python train.py --arch="vit" --horizontal_flip=false --targets=["its colour"] --fused_qkv=false --steps=40000 --epochs=52.5 --lr_schedule="cosine"
Rows from block 2 of a small image classifier, named by matrix and row number. Rows with one number belong to one neuron. Each number is 128 + 24 x the weight over its row's rms, rounded and kept within 0 to 255. All counts start at 0. Numbers have three digits each. After the name is the row's rms in percent of the matrix's.
After each neuron's rows are labels from the 100 images, of 14848, where the neuron reaches its highest value: "colour at peak" is the nearest of a few named colours to the mean colour under the peak; "peak on" is the class under the peak. Only what is clearly more common there than usual is listed. The data: rendered scenes of toy objects such as cars, trees, mugs and chairs.
# fc1: MLP up (model.blocks.2.mlp.fc1.weight, 1024x256), inputs 86-171
# fc2: MLP down (model.blocks.2.mlp.fc2.weight, 256x1024, transposed), outputs 86-171

fc1.195 125:152123128117112142164121146075144135130147126147149144103094131085137126115103132129161111093121120153085105133113117079111112127118121139147160105099095114123124137145159128093078136129096139178142096135159144105145127091104135144067107166144148160092130165
fc2.195 131:176098177114156067132140124139076130118148129168129132089135157097116107128158118107103121105117148131097142166169119143163086108080158131146065136133098141099143133153161098092098125127138144113115135095152091163088139169154117166109102112129136098086104146
colour at peak: white
peak on: house

fc1.60 117:129150147134100116111131138121118145133123138109164132174102114120125126063088111121154129135138101126135089130113118094091141165101076154134151121085103119142151158133184123086091108140060134158137150118133114126139140139112151164140102154158155143107133125
fc2.60 096:171109141121134146110113141162117104108156137167106138140153158129124129118122107115084097148122149148139106065146158158120161109135112073143109108126133134107140116166084126127106139132172105121117110176121136131129122122083114132106186133158111122114130133
colour at peak: blue
peak on: house

fc1.249 114:136170121127124149164143136149110176134128131114151157126091133083144128129142125084119134138099113141107128104106163087159122190095101176080124187085101172171124147109136095105137110119054125111112118120117118137154135107100174119115125161113085100109166110
fc2.249 096:125134146136114166127111128152114112106166130122125136128144149115119109132122131140111101110130142117138096078130122177061131083116101092128124132174125146127150113118129111115125169108165138093122123161115123133176102095106071117169145158170161114137069130
colour at peak: green; cyan
peak on: house

fc1.360 117:142171140149143154159094126134161151129132148145122145111101126107116135117131148113133147130111127089134140147129163117154161156091130161121108121086126158163100118153118112097138120092099109104126116112070113091146157140123156121135099141084131116093141149
fc2.360 125:099115116147118147092112125112131132160138116124123157118134137156141118079155130129113101131126124161151110206107107107160152160148163117128120114119152165107125134096149154134133107160098128116145155110120153126125092150122118128133147096166089131122127110
colour at peak: grey
peak on: hammer

fc1.575 111:141108147143126128167116146125121140131145124113136148135094168142117107138142144136196116164172097124137100099125120106100148132139121126142149131098100127135144123146145133105131084124117152121101111134144147085150150110086129137128117189105149129141143101
fc2.575 082:123110135097125149101135151152067132120157151101151138105114099174128136115137132125096123137146134099139094113084128159107165117139144115124111159154163121110120112115179086116156111150139151153120126137103114169199138126094131052136140146143107124108104105
colour at peak: brown
peak on: house

fc1.632 112:134117125124104122146157141115120190126151137135125138127110134117136132133156122107165119166147062133109139133095150094136128170133104172127121125099086119117143173165144120098111115141098115154176147119132149125133132114067140186155115154130122126120119107
fc2.632 111:128126131071147163113101137212083098146153166167122141113133092161147137123120174094097116139144142119077149136139137135098159086137125135141086123135157149115133153126120127123116121070108139130127101171114075145163136127139118123110193098157128106119096108
colour at peak: white
peak on: house

fc1.672 108:122093113120113136120101116141134110141135111118134134117124163080138122107149093144119097149125104114125103108128078151165065114063082085180104131147113153178117139113140119120133183117137129149161091114118138116120109156097138172119134163133158142135124118
fc2.672 126:148111150107165120156110115121175154090150099109117112143203135094091100127132135093159149112151119127113114118127153151100128161146138118104125170115148114138131108116129083138111078176111128134143085161146095122167095134083112088094096145117136129114161091
colour at peak: brown; black
peak on: house

fc1.508 109:140119119131123127168140122106087142132186129125144137149104139105124128129145137108167132136146093142113122102125119083110163142120082140118112112083093124138140146118134112092095122135119113110127113139144128103152113125079139105126109170138138130123133145
fc2.508 111:132095151120161129113131136152103138071174148134112165140153133167113132159104129121111076118096145142107120105145119177158123102127113106118108142129109132101158143121136095154162127119147143132069101135160095164188153146092176103057162148135105139152138128
colour at peak: blue
peak on: house